A small image classifier, trained from scratch.
Model: norm batchnorm, activation gelu.
Training: muon at rate 0.0082, 5000 steps, batches of 384, held-out accuracy 100%.
Data: 101725 training examples, 18.9 epochs.
Rows from block 4, named by matrix and row number. Each number is 500 + 40 x the weight over the matrix's rms, rounded and kept within 0 to 999. All counts start at 0. Numbers have three digits each.
# short0: shortcut pointwise conv, stride 2 (model.blocks.4.short.0.weight, 384x192x1x1), inputs 0-47
short0.130:461454492500479553510583483476615505480428464549539513450453522523493525488459491451492527515508498559545567552490462454491536519538460448373539
short0.131:551464371521504558482498508488512470437446542567459484474493526547472532522499517563537546475455448397499544459428493474540472471493439484509520
short0.132:466457373536532452480493541523485499466498554534536464525548487522475458409613545572454486503573537564512498558455509511522545460472544509505549
short0.133:472550518516568492490481471568529540460518489472519502533456475500545547583473549471438473505518515507447497475555538533485519441430430508549539
short0.134:576448497515511510465468447538544452556531574498520545458520485562487466511528489428480555557514438540518540537525506582575454580526577560515520
short0.135:529531461447534463523525429480505471491485434523491505479506516566503490511571474575520470515452510538600532580485439565537478559455488508565454
short0.136:542561559490476494493476432421540496487483466488503488456471486379483542433558479560475497470499491479510520508494531480557471441473524507474485
short0.137:504487511470493452465468499531535492451551570536435559534541427453435491532499453448542486481521463444516448450519556487494455492519501505486511
short0.138:479554510544516488465475526617463488548521590568550520410577509558513474443536564492510559482467527500529531433503502568472473478489461476532508
short0.139:512437478570490525468459519389553499433486449484477491515470467478507538450502525535495522538523521454495454466560487474485499475523510575549497
short0.140:561470564452484463480539569523512491469477518512528502469464511564504506496564496516462478570475522477528500502548569554503506481481506506413492
short0.141:527499556524525479435536476477504505516451474496514501502420540537470552542519542508440490537508568558431504449556521461512533541538560488403531
short0.142:497497476538472485555490504547524518566482512516469559491540529586469524490535498540508510517523472516500478529467538501453506530559510543486583
short0.143:521519500489476440450519556528532467546532456505517475530456505522514504521509486548486475521442479499453546415538514542464480503527492518517472
short0.144:543601499518574518510539532474514560567546471481463479551526454494452497477458438516489436515492516511612434481437472465472458492546523549454495
short0.145:570530441538518532516536493504538515506536496505489513484500463548446403506523501522540466546587452468471513534453441528541458501457493492497497
short0.146:468448532477503515434429565501470429479495548502551448489489585523549593467425561450524533505504484514506538477531507496544477468513489514561459
short0.147:522439512428491520522460486548511436459463530510502485423471522515540501501493455472506520481438484504472471543446435505457503595523442501468493
short0.148:534524449489532480509514433525504461500462509529576539556554494519482468472456493531505548494493565514525485528492511479493503431540482481497530
short0.149:493506502548434441493459515491496466442536497507507537524556456525447498516492466488489523519510483406558485547490474495530513485547502484494512
short0.150:491526523526444512514516510588455497583491464423511485481525506519550513435545485524481482460515460482494527462433395579464496468552584503436517
short0.151:486507518446456542533457478462483489468533496491507504472526534428539472533530498496547490473506505516457521466577517486496518513537559499510504
short0.152:519485532463590519470470493467486458417483451509506509505459455444451532526459510486552511566485478500626481526564497468434516420494481427507474
short0.153:533488549443552501483529458528505517437526522536446512445464505485518496435557541502437504452490465452436539444546478500468433524475496461451505
short0.154:530469610498483518497528525521482453475513525436559529487492475480508482521471486466551452464484524520483530492554528522494444548457507491495522
short0.155:493455501515467478577501434495524479561520476544466591557501550551523513549471495534517511405543451498517523474481492462522493494617521503447557
short0.156:513452496519486459512488494527429438503481487553489542472558523582473556560489545501556532535426397488493562524511531507461629596557424503492515
short0.157:466492460499488531531492488550461488501575529491446499450488578547464488567516483481548485478433510501532508574529560410591466496587525541456563
short0.158:457524550498451542458546467549501450485441508541391548547569479507505461476494491447567471461499528481475470434525578491570466528513519565541498
short0.159:523541461509491487417532442443475480467432479463447407536506422521500507504521444475423535493483559468491468480525468558501488524461518528424460
short0.160:491482473463520516570457465516452514490498505528491556467535482527497502579505494567514553492450560398541442430569541473548521506516513494481456
short0.161:520431487546499491539479502502542561491530512502496487543448519505489543526504479485457551582505450589540402498468497486491466520524439500582500
short0.162:430460443519502490503461549473450473414482596528489501569483571502536494442511500533525515552486539521529507518551509485470512543455497456514543
short0.163:484498495503505544517571453518631565481516498531499433423491473508484494558479467491450477475539540489505497493502471516483503503481528531531527
short0.164:557488520546522539491536481549532488471496460446442551503573451483475519503531475512453535482432465525482497493458449446481482466555516477460531
short0.165:539536450398496489530470432537459491496494515555527471567544457480497499514512501453545481528552501473493552547463469456607473538479507518525575
short0.166:553435513416522432496499520530494457440500499473506621496501506461397510554505470495520471573494570473550532528496474462559511589564529517448532
short0.167:489523497478597566406457503472509426523507499499498478487478566489484494462572564523512496501532520398485488516470513556499417469468548499568520
short0.168:490556538519523441527536404489567467439526460424483393558459393484547546490448530408457554518567485537565524496544462619461568512496440473516550
short0.169:593502559506466510514520459549528444531488480480586519486476454492433470482493457463530505448503499475541505432514550525472504477481522479402389
short0.170:514493520480526517480459559529480493525484521478494477548499446529570478478470524527433508483535556489432511455581513555524563513457559506536497
short0.171:525452555485492461539469532488520509538546461507564462506490530499512469482493512521494426526488473497548542538570503457456514493420491471537467
short0.172:455513496569498488489490545530552459452573479495450433505501488475500508554560501526453449536472528509458485460467551573538532430481571451497488
short0.173:509486473517521408517513558486505458525520537476539541523545431485519477552515503514504445496589525450507597540413472541481539563488454515542458
short0.174:460443473511486496531550460478511586501440516503522510485522434533463516543587512468498552503502423481534476525516492515450537569502520546474514
short0.175:469495567478541475507481501464475498453462450500472483475531478534496487564448509468533482489497524481387499497531528494495526522469458431481487
short0.176:506516409487573494450496506463507532425446447518467527466463422501488508549571523521485503492537505500501489494532562520467447470500395469593493
short0.177:530426514523484513514553522477530494546411435442520540447542551519492489520494491521536543570519487602484571501491466558474514548439538506502613
short0.178:519481487481482457508506519569506547571477556459528541521476452514502465484450542433558471515474463558511515488470511524514511490503457470456500
short0.179:534541530554452527475535392562536563491503510524438582517489528532440459611498473463482545520442481445454511500442517527535533490527490405530484
short0.180:575516538499546509521639478465488504492538454568481549440489474532547484526446508486479468513469532540496473416497540528502435456520537493586423
short0.181:542516528565520471514519498635491482525530493494422516508466501523464477521553461527482504571506530460560456459521544491508537474489486520511523
short0.182:526441466512519538495541486461486552543526457510495552598460533473412510479527533493470539478450496440527512467469481478577461482538491524539432
short0.183:546536509512597476563560480501470474554510503472508513479475526518496590519484543532454550473488518496484501451521481478522464459544480459529495
short0.184:582590476491480479455511480499515534558458546521520490517540560546528471539424575465473459514525482537560540498525503510467490508467517540483475
short0.185:493605538525471438462564474404442531504416506530573503516506494482506555558510537475483449517563529520475507570507494485606503501473586564481520
short0.186:474474469525501472503495551500501530518529499442512510519513477476548458499499458532541484515511494571483568440488486540553507539496495503544539
short0.187:469522571496506411543504526429524502462495508492556475463483481537541528530547492490476495544530478480520459499495497568501518503496481471503506
short0.188:470537479441467507530478443489555523523501499525511543451525464514521546520487477482552532467503528508466549514497505450509452526481547494457475
short0.189:492525516580454529540500554521577559466501470523545519576507460532537514517531534514442532495535458440447498492484510537442532487475477493472526
short0.190:485536513522502491464476504475500581585517506484416555464517461487479463514582488508536495437521551467488521509536496462456470508498524491509525
short0.191:542502482448526471513540494398420537487390517538511449509459523533547509476468497459440431522509545570553524449508542480397503483486411507508592
short0.192:466532511511456514564544493497470472501405499537518476439581567512556448538564582506524536504485508551451555545565518493429452539459553516500529
short0.193:503504522442521527509484501518521491558458488516566528471517546518566496476552511483430464492547465507576523496543539538511512541491486512475465
short0.194:410514487519549491524572491480571505471573410530431486492442504451567521540524498582567492502512426579468419521537540605487503532488549481554433
short0.195:537483493452518496479528499481491483462487537457480468519529508465609375545580491511450510478517498478521417544475509473541512511495518495535491
short0.196:534513530466507437530525496487441434519504548521420478488560442487579456499513452522597469495476495532528494504531582509463517544475478490540467
short0.197:480520456509485539516405446503488482548556459518449450531517563438454422460560547445496491493518570478458476489463496509561468443499463498542517
short0.198:521480503483415511507467506459529502515543511453409573548524484508545495520486514463442470474518548479473458601475494414412515507543567437448517
short0.199:554484478523481495432523502527497503439489543503513514493534497439463582494476513481461447494514484472456494506546439542514484498502511501498519
short0.200:553467450493504574542498481519552453537568452468510519439448490434452600445496510471444538523505535483481521488478491437550428479514573521488451
short0.201:484564456539491540571491505525476513566496506486522503513570491480496472486525462537564478502514501468492473414494498482463494556475507498479464
short0.202:498383450494531506573501476553464481530541539586554511395505430480456504548550527516542479609526493518475538498439532536514456590450438504563551
short0.203:532472513522444532513539609490563532495482519495412492509480515416512548604450534480549487475573485537478528521423482470575545444530505473519537
short0.204:494535466538510537588479460462525525510520499567517568552539416499470552499513514477497415516488478564492524443465537454536491462455495477523495
short0.205:539497507527537532505521433584482467479458518479528482445523462549495486522520587555504432512523500479550511532511524545480567495497530445540514
short0.206:589505471493524478447546485475411409475482435485451481508539553487509483538459509453467489561570512446501498507455494548516514547493523496552546
short0.207:501567556569468449470498507462497481541485530525469489537492517546548483546434500538465502571491507477484513546512506532482553466546449462533536
short0.208:532532524504487560437520513518510547439543479492504539527474504396585447549465517563514513513511509523492514438516465535529507435531535459512495
short0.209:479488444487452405470428512490509473509523561423570470499479550534558538530494532499482488479476459544553609467500524470536478542439488543518555
short0.210:561553455510503460512501441493541548476485528536522500519516500509498470480578518454497505455522535468518543524564516465487480469606469493469508
short0.211:490522532464529439427602449450539486484515500486537389453465499424512528560501506481449484548569538543521535497491552540489509465558452462548491
short0.212:474517440531477533493469520512461536533533490494468516538521506554507491522520520516463549540518529478580444565448478472574506465479527499504447
short0.213:537541460544551534459534523507449491461529489478497450446508519505589521504534475497456479423524481490520516511493475488405487532479446513527496
short0.214:541533545515500451423543453501489557462497444456440417504462561523523507531496464479412505476492488462506527466487440548540576520462499463514491
short0.215:519519496504489607523416476405523510465446486562556554494506521530566476552471531543494545541524476507465504494569501550573553473558522452498516
short0.216:529526523572429514510532534549499520475544516519434519531461415512532474482483497480457538572564545503532465476464484480553469481497536443441464
short0.217:408460436556430464544439540478510553525520533463425433520488519552518472576550395489512486504448474461468516501567503570480504484523566519533503
short0.218:521477459454530556521541477584487481444450451479539548514531468522455527518474531540425537475527476512510516512523522526457474604484468521515480
short0.219:524509489441528481451487573505510466439481533531476455494530489568462482543489519524551500536521518554407519584513462557448513507383499487511441
short0.220:521489501497501420521448535531530521461480495557476508517496508605539486512492459489507499488484434519527510467563475488529559520516429489474510
short0.221:489489538488497528579507470490533515449436457447588401453507584523564507503464507474426458531462502517470554483522493554434453533444485459489515
short0.222:559535511504544505509474498537542452555461497539540451501561535535516554435458536514450559511466538471481486541413535574536464562514522531537495
short0.223:546485450541508473477504510536513525504468487519487569523488492494440518471534523526515560475552469531529521552458464474581450477541479527475491
short0.224:546507434496532499516416484458416463486485518452565534478500480507615477523461496450523488531547453458516492452527467520444515493524480508536560
short0.225:451558467548489514562483507472432507583439512532445585545485469497585453532539578569492510516519496545494484447512471534442504549473507541524506
short0.226:499446427412531472516409523519477436564578496487484590458463565512474516460504557614483498513484541446412494535498555459508504452443541515500467
short0.227:492562515622543529493504556548462442504464463426543478488413574462535558487525510476525470502480544445470519479568477480525475506424486505481496
short0.228:510499461452556484457524501528486562473510555532472460499463424498507506484539491511513543481470503501487476518492470545468528467551478488495421
short0.229:488562498524433513448476453497536529521492558527584543503482536495463523574474460505394540459514546511533469544542500470459540497492473557461441
short0.230:506506497506559502536549473500489475498495430588550476516450529493493494477491508489449495569505538478535494449527450551525544480487498519496472
short0.231:531570551454495483435493570518474486549540501513545462442515572449511493525557577500524447494506403472507487554588523517516460569517519483516471
short0.232:478501484462486475531499496517487466452453505504489594556510584532537559401505503483508507501438488524432541544427438422441499522473543563444450
short0.233:491482608522474544513512553476456494497519515479490490566508474510537464517503535547527498510458497601530524423469533578517532503454496511543472
short0.234:521521568473487397470562526472481507541540592544471541526484533582500522524457528536540509503500515501514551428515600498487494483466501558585429
short0.235:554545518486471544456538478465572552551491509430531542454481503539556479510453527511451513521467492625478502485562514487443454487440514444488478
short0.236:534531464536514453466542563489541488465465512532478450513478488510474559476511550407482471521447538415467433516495463464518537479471499562457460
short0.237:529526528481551431536494508490498506525539449538497549513422502552556508465491563535474456512482457522491498512560489469602493480504511444476473
short0.238:480501529535493500456510521492546499507480554514494512582489527542487514531504546424532550507466558491615523519476533431458516520514470573546486
short0.239:506539482501423524548470575551607460522560466505523530528551526518544495514534459455520492503603420568489519507461462609532425527447465560448482
short0.240:464516505512476537504521478518545513545479502459504581528594496510469468460454559505453475480507524471503531487502487461431498465481502477440505
short0.241:552424468551560499480500495508452486497556499454544425516458509525598493497490518486510433523524466574486454469491494481509481548524490617512485
short0.242:442493553501510554515527490516554547445513492579483456445527463538493536501507488523552483493518518482554525486440490520431477504555492539465485
short0.243:467474493495570486462490546453456506455497466540487535537524512457475486525494462504525533487496495427482477556442505490451458539460546510584548
short0.244:521490493514504478475510513497485475552512563491350442472491441529450460525508534511431492507505570479516528518586515445486445469522537590572556
short0.245:516503495557490513499516483503552468510456489467541496510494529495526505581493452488433520486451482547536472503437482502495505508516494435553464
short0.246:597516442476486524514510540519568458430476460513558471459560490581438502462507537436450452444514517506499541600408495528529525480447435545507490
short0.247:524561561495526593544455489472575447419563544520537552458467495545466502546527471496433454440497553495479535500516441503482446407484579501406502
short0.248:529559468536505536487458485509506503532449503491498606496526460526624509522533463529419438485511521525475513553532445473469493508505549499514567
short0.249:493554507533515419498511486474432457533462493506433491537461463503519462425522496509469513526461503442483483442529527585477459496443476451460469
short0.250:499480512545450502474510521450450489442587540515481483502572524486450452522494486434518529484485426499477547478499543480559486517514435541541492
short0.251:438520484467477480463502527479509474471485493487501471528415519446424532505441505488541456505523501573519569518525454487523554516464471506521550
short0.252:485508474468467481507509407511488544522466527472576532496494538502506473424504456513495509495526588449531434541482509510584488532619525477378444
short0.253:454484468537473503583528592549481456484532477478440446491410461461367596532482520450470541485517528546515477539421485477482450479533518476417497
short0.254:515548545560552505482490528426530532457532481458453491555470485546509456499488539446491463539515526527564493591487509512499454429487504488459537
short0.255:456526525528505457442557451470505499557471498476453540582460467485559607504491509475433528569556476465478466463482468499437483510510468524466498
short0.256:495601552566537524517512509554509531516511549547556432521529408503567538513444493547527482481439528573448503512515488559456494573484449428462449
short0.257:447530484474499507521480463478540474518576533585497602472494529467517483490466441449510589450533485528500498526499551490482489478523521487463526
short0.258:508482551514448502514502519462548520609520495607485480501463491458434532491625468543524542481543479488440439527500514468447507519517508482425531
short0.259:487523522482484491481485484491487497503465517530478520496457564527501487565502455533503450447502530429531494552455470524437507514494497571455507
short0.260:513517507521526558507557485506455424468506452519453440461527484450477484544503473478492480489494452429483521599464549517503445522455499457529623
short0.261:444480451433617485443489542509501457528562516436528484530483565487489482523453551442483525514502499528491522490536473531484575463521459500518491
short0.262:491532471556432467450447522532456491553510543498598519520491465479453485520517468493478495502508509480472503464474488510466478488478440467457489
short0.263:502562530475535467523477488515488468456550530532505548435567523489541562538565557499487461496526504491522608449620513476493527520528618580506507
short0.264:517575432520454518554552535503542470508530491532460522489465412579490562467581505514463594432487545552433541533508536440471428479512515477388456
short0.265:462472498499537528448470572533518521520502466525550498500432539556589537455501449496470483523528503473490481534528477524533511455478445525495543
short0.266:504501505521491552578487451463456521431519482439547453549525430467529487574539534531539491469479473504468530526411479475494561448495494443551573
short0.267:519557490507471469504464500447471535521454513512566499514539532557536479517587508571494504531493509542506524483507406521456522407471482552479447
short0.268:510531546537465501533516478570544454542540514503544543486507501579529497585439486496480467476478529523453454520477525421500465461536493497480540
short0.269:428524520500502444557453504536544564479529562510473508571545479475494449472528497502479510412494569509452603477509492441567481542469512591441491
short0.270:500476463565518507525467437464493542513498512550513519486452579450615473498460509445504494466460502578463553537597409545495509499556502385468493
short0.271:530491538549479448578492467455507443468498455448541565458471569498500505540391449485497462469504447511449522448499461474547480418467492453444483
short0.272:515384500546553502492463552534460476507520563468546501486474470587426461527450511419422487594487446424468520517550467527477545467409471469520604
short0.273:502546506520475530483539461505580549448536509452420460508529498532444470459532443521461483491501525499522560452472463507511474482488483480458500
short0.274:504497498451522512488491546425519570542529443486473504447575532531550539493583530517496485535504478491425482495581457564500484463539501508547439
short0.275:471527498486447535427506491481473473534474475478500488452501503460566477473483633422436506563503460471506546516520473502480492533450459482458522
short0.276:501547407527572550473520597460578437452498568571504505483527431490468451463574485566435486443515473519499495498463522518478487557480523456511509
short0.277:446506455523501518512525477475528518512541506515443493524518508484514487478499462480467511524559541532539505488534511492487463545537503511505511
short0.278:471485488525529519497479466466454484550455495492558498482507486508460415426483513493494503550484508504418509517483553457442524530460440505543493
short0.279:522487544558493526437487563518493476497538485535532559549537548512549465525484459570502581419479501472485488550566521557486485535529506484475527
short0.280:524446419428570491388498541463473519554517510549538463453467567554447548522517500522555515477520443484483520528528480565419507477487467517431491
short0.281:518522605467485491518502532501497516513484462493496491594448566453522526494490491508523495474521492478470513515593489503473535519478477496532418
short0.282:537528447530555446510537501531494479437525493529549456505513519506533452548585491535506492555510510452489518505485509546566540457492454534484508
short0.283:523523463430463469508474425570545523490488411481479528480506441487447456525495484479528533484487557493491507479517478463530465508529521515529471
short0.284:430473395410447466545514456408514518467477432457562502503543494451505483464537548522512450515530479448520482459542482434491534478425464584478498
short0.285:565542530458504482500512509446474501449566521425481513491444492440514514558484575437492496545511515454569452531510521542487529530449529569569469
short0.286:510502519477509551508508504471480465439499559478588542466532489520551505557489527485441534511470494521535505552490481533519473431497522478476525
short0.287:532502463446411469448541531556471591460562608528432505456554424493429457423462494499512534502467533488511531519416468428552507512417513584464526
short0.288:456506501553543467490474561506470473582507526433545514507467478506498535480481501428406466503455548553504480504483469448530446469437534491491541
short0.289:576484495527436538471457564484560562505554501476476529485449547482469554511503555522515490510533545548517557582520500373472501520541553503487505
short0.290:516513514482541501513484468538449476489509544525426535520511490466525511538533468472534374480493527477558512463483506520610473477488493516523457
short0.291:535503521504547480470506493496505500471494475528498430564406477560528463502536541527456460507494544538461464477499539533505513524506498448577502
short0.292:572528490520474502469509528474541497522534458476490476496464528449551473517552497509467506519514467461510528497521467436530495519488498515585444
short0.293:557520597482510506540486474427433526552514470523494516453539490509497454483629542530542430437423514492522594461464431549405453512505464462536478
short0.294:438472466497549489487550485460547473518540448489464541504450438519443503522582596495477434518511501566461516545522492549479558519509518518493502
short0.295:515574595469496489448487535564449502422484505561442501435465492459500538515490532525456478581520449425451475504518469513514494527509490504498607
short0.296:494446539520506455533533452495561509472529513509467547491510504484514509524472521568496437518497552466593548494467465471536505442500501460578514
short0.297:405497502492497531528510438520544485555526537504494517489500562552476491487528455500417514454538543570488506595472480497471467457564562485503509
short0.298:536469556436444522463470490492480495504509471559541471510485523496619501498544474477417455475530478540532513539528522540525533512452468531522498
short0.299:508489554454474481514450545502516471521509487501449403555540562509476490523457569505447485492500497493543522484550504572531521490517526514482462
short0.300:470497524448429493502452536575493533468478531515475469461475574475438481466504513507547582502472539503537503473529605522556530473544470538529454
short0.301:529479497498408561528440530496469541533513534464513501508534525490500448594501538535494547471529393484536506524476501528545514455515515494574557
short0.302:518495482476442507523461529476483516582572483494541575481443501442552589608534492527601534455561532587492544561415500575520548575436512477499479
short0.303:521524519484496515521461509469474494558566498465474486531467451504503520506456422395485533449456519473567514522458468501469469473521543513540540
short0.304:563426534551494513516579551487481534462512510448502475555514401534477471473477438516569520513519429536565420467439538535505511549456531555483514
short0.305:521443537497521477511496576494490539452493493520484518585491552456478527492495478566525477509503514507488521526607485518502465437461420521538419
short0.306:608492470514458489495531527555503568503482468470487512506539513517505517437506535546450471531574490526482503477547461492529507463496435499515484
short0.307:527441461464511465505481501551573526502474500474586546493515500520320458496446486487411535550505551521463390591536422481512477534459471482508486
short0.308:473513572490475517516520500564514477532505541444475491481610423605554441580474455490517475572529506471497482589463490477491463532484525551428475
short0.309:526513526525510459544591486493505485562548445513517477500475518506403518421463491565465565493609519525502473535454494499548463541462487512485499
short0.310:452505481622488533500511537496445527435472567524560499515565533544453496543493551496540501508469574427470526458475486422555514507514456466513628
short0.311:479488545480488522549502537523483443545481501354436471553460492549493497450444537480478480492500459495470479501594508536467525472451555436529466
short0.312:493481484489592495497493496539456458499507469471561460467501577569487493459562451492496476538451508482514464520550459493473505441466431383514525
short0.313:446529482517425526510545489502479562474517526441505504590483479484487544549484547489486440480515473562521537604498528498532515494501481517518456
short0.314:467511512508508432532509522499425483498447485565451488433554520537429496545441536515472485469502466535459586524469588466552467499550543539502452
short0.315:561539562441435506438495522520546499480530488535529490493478381455582471520576514475485468525528505470481491518539505536461514588518540518494478
short0.316:496478526418462536508461507478550534516557503543493519549445474533493438520530461447496546520499540490456439529486468471466521575539436555528495
short0.317:468479456558608502528459483587491513575454488448513506522554532553514543414482528517456495474452591447597545555561541419511471457565472430500444
short0.318:510484598468493559484493454542488508474480521422514495507503510474492483486515477549552495510503527484509483454461484499436520518440563451560475
short0.319:555495542459464523516547482487458508514566485502513470489492477466526484564482550516499496542494492556477489623518529454572586539492545477548467
short0.320:515455485545495501543484493451456531580445536550580568465508596549581485518493443470473460447533553508459521539541495482414435489427526470412479
short0.321:488515542485522487471489501510579492513544462557503522542490555497525555557448535406520500446518501493500450465639461524528453526591502552419520
short0.322:565529522469517523596525485477537461511430489508505541447479471526554465509497551418479483523501509509552574522544522442471473506547504548504490
short0.323:551559494433485471497464498548489522449507535553524472477552542504477513529489511553472530496460490567536445501427546562597479526537452565595439
short0.324:454510538470444493508526512510480474450532521595458511470510450449544562524473546552466536502473536420519505469557547567494435485552534467470374
short0.325:515506508447519510557523490539481507532580476546499524458487450516489545466497532503562531522550493509546461542467534502527475520461523548567497
short0.326:547519495445496486489508508502542470505556470513557495489466611446485513507508490531436508503466537512535532543565474500509505488502483466473492
short0.327:501536542527467489509491479534514476586518531488503562503522481543543550463492497510473464503564426542532524563490483501453462454475535481514484
short0.328:506509516565506481404470473432491554489402430473523498471469540520558509542521558529537467508509522513486534482520526489499532473535511491475519
short0.329:542509501521510505478615485534520539494495441490484445536487471430570511479511446505484473580506454578514492509504474534528473490500526548494464
short0.330:491498520434494525466477489435440499427480452476499472568528510506544457443501466518575569558592471476521578477498542560484541459535480497547538
short0.331:475509505520513559529454537521496452497487499517450501568532508487519517549547529514437473517518511567485439422509455547492477568470467562527502
short0.332:511507551493500508453556468513553514501495533493464520439453539540475488534530466535486565481479518530487491538511434427489471521524463473493537
short0.333:464493514565535544407519417488430496548486488572550489526423515534534600568469528520512485514499497449480478510531422515479399523490475513495551
short0.334:530491493527490469460570624536501483534492533567486485584524470512542448549494478453523509514476512499508570530455496521495419516476518534496501
short0.335:412482512543562587414473464481500525527517428492496468541525439556564454483591505449490512518553531543457503423554445458391463482487494482491479
short0.336:555506523491467510531497541525570414548516513434501528513521521493526513522532480507516439498451524521478482464542431532549403521524455526517493
short0.337:542534509518456427530557436513444519508532533527419522579557430505636518473528539497501484484493538442550503546564557495529527549516479536553523
short0.338:552493472526496476551569498512532535510481499497462524523458409500490498499478522529572524499547540489565527593523484514517491515530513474482452
short0.339:535469513521448469478564490511471532417474445512576497467487493459482459518550468545459470499515486509526482499498546564515470469511485521512513
short0.340:457460473461482514523515554465492507435469544465512533454532532568579476566521493447516448475512539428515494447543471475479534447520522490479506
short0.341:520502436493533500478497537504571437424467512535464564451483535526467499495530449468525514435497490472517508386497517516453475468431452500454436
short0.342:475414440507439482617437552537489512567473564608512493528578506534485493487556437518518467505477503426487469427546550446493492444555438530537465
short0.343:508477471481519520557517565606543490489490512530516495500515565540465554459545467488516595506520498483536496602508539424533464553478497491465403
short0.344:472453492550467488460533561478487502548410531550395489537502471498555447457398520520493544525508511494476534515444503513444485569472462431496479
short0.345:518456534517434531494549489522536533494518511536463523520500484531484468500502534479441513474512479482524423440415494490522523481517500503470467
short0.346:480459487490549456492481578490448465521536536483535535604523503477450548497480567442500479562526489464475477529502516486576492586488468529461542
short0.347:536476470505517558607486495533526514444461505482520493489460459486436544488495440522486451523488453497548448547457517454495477443450482559490488
short0.348:506573497526505518500501537575514545495466568477523477520500536494425506551521502487474548517605498509478469637521520510593479554466547495435496
short0.349:557472499498572498496490517478597420515526485488489515497416498491421550473557505526500552414460477518561474419483489535429534493552473443482445
short0.350:584443481492502438445466537492539477537512536504483561485530507502457464500472510502458561523516519544604500489551501484496422539453508485436497
short0.351:490470548461577510575511538561529411539569411396462519484547560545459500451513530444471554513463527567475567508548420491531528529422528501456527
short0.352:534539460539528482421531500538469489516527477471474518486487443516503554501530448522513490493477525526458525484416547427466495471546515511464524
short0.353:456518499479464518538533482404544477599487510514446499518541479508594450516602509546548466434449509447541447476545519585482499499475511491547514
short0.354:485560542490509509427515496466503491522513508555464480488482521486452483494447546475509511566459485457497534464488496516456515507549476453444570
short0.355:579492450537528484521530402485485558501433515489542462443537486510476518553501508573470476552532532576506480491488527497454459501502518481425522
short0.356:509534509528518493499503535516407505587460500608542535490472504467507494590395441480462485461552538447442532484497488416457520541523524518471482
short0.357:560513505507516487525544516543491512430407475504484548458580539491522522519510504633460513472553510520479514476474480502501513501537475528478591
short0.358:479546515480550523508539477519545469515509546505569502407550481488551489543511442574467451531504466522443498511498517565494543504429467407502454
short0.359:514476532532467444456487493552467463512501491446540505524507481480532562547454502484486502542461521514528563380450497502537538528516445471520481
short0.360:510478422502434436523486462496444515567455560487518506489513472435484469537542492463477485477495447473545461459530533479495490504494413527455514
short0.361:533538477551515477472549419502524511485518491508539575521512508498546519483522501543421472474476457494571558498533529425491535551489475528521532
short0.362:553440472502445495543520415524467523531497504475468585448532475483521502532519506515509458500510552518473476467539464501544474485452425472488514
short0.363:524494542440498460501494468472458483501465491479477496490487493542530489530507547450525478458439474487533535527550473567498449532432495485575527
short0.364:511495553497507464512517475469559475427506506430530498579507524482495517534504471461403479476588440495559476544530505530477491512565538522527521
short0.365:549513481424518507510545487493539595467555525538494547533512552474446531463554470603448534475533477531569484575473509505512534544548512602556427
short0.366:477501504496531574482481534534532483487484542490519540526456480479504531544545509531441564464524471458524573549551516508493537472527464463545530
short0.367:523562479557528525584506506494517510505467479557501585529460459556455531477494488463450499522497495569475452508500449535500528451483513445402516
short0.368:519524503458484464481606484456454488447563537494481446507473495477556562471569522446460476522435521459498491494449457540509483498459552554514450
short0.369:551512509486481544498525502487506624491465492449423489529466535481479452433497561517518476544512472563520488540542453475473481454551499528421503
short0.370:421422524574473460484430554493573505516432559534450471550414493540529523536517546512561583543495545451531430460536553532444481444547528501474486
short0.371:499530546518462479532443488520487489528551517567453518454509559497438444458468476494483466503506569486496551567538476519492508488539534468425510
short0.372:548547460521576428558523548526499524542494463497510480525506404535455580465483504447498420476512532519507438491479510509477550508542487486525494
short0.373:444474511504569482489426471454500529545549523576510433492490441488531495398502446486450453435484543509513457486475450561431471510523492457443519
short0.374:526492578536497482419525444498449517523477493446504553456547564500598507460469438482523409502466517540443502467496514535453522501558533461464562
short0.375:525520493529539535493459543570544538589513517480519533487529466550507441479545531574499498424517467421513533497482482496538509563511577464525567
short0.376:492495512496494479546611484568558510491500550557506544464498498513470481481569499518440562506488551435534423370569501447505534570487445496467530
short0.377:542525495508436529557541490541465463422478549496505534541533424508408534580526471459457536516526473491542508449456479508501515571558475488465584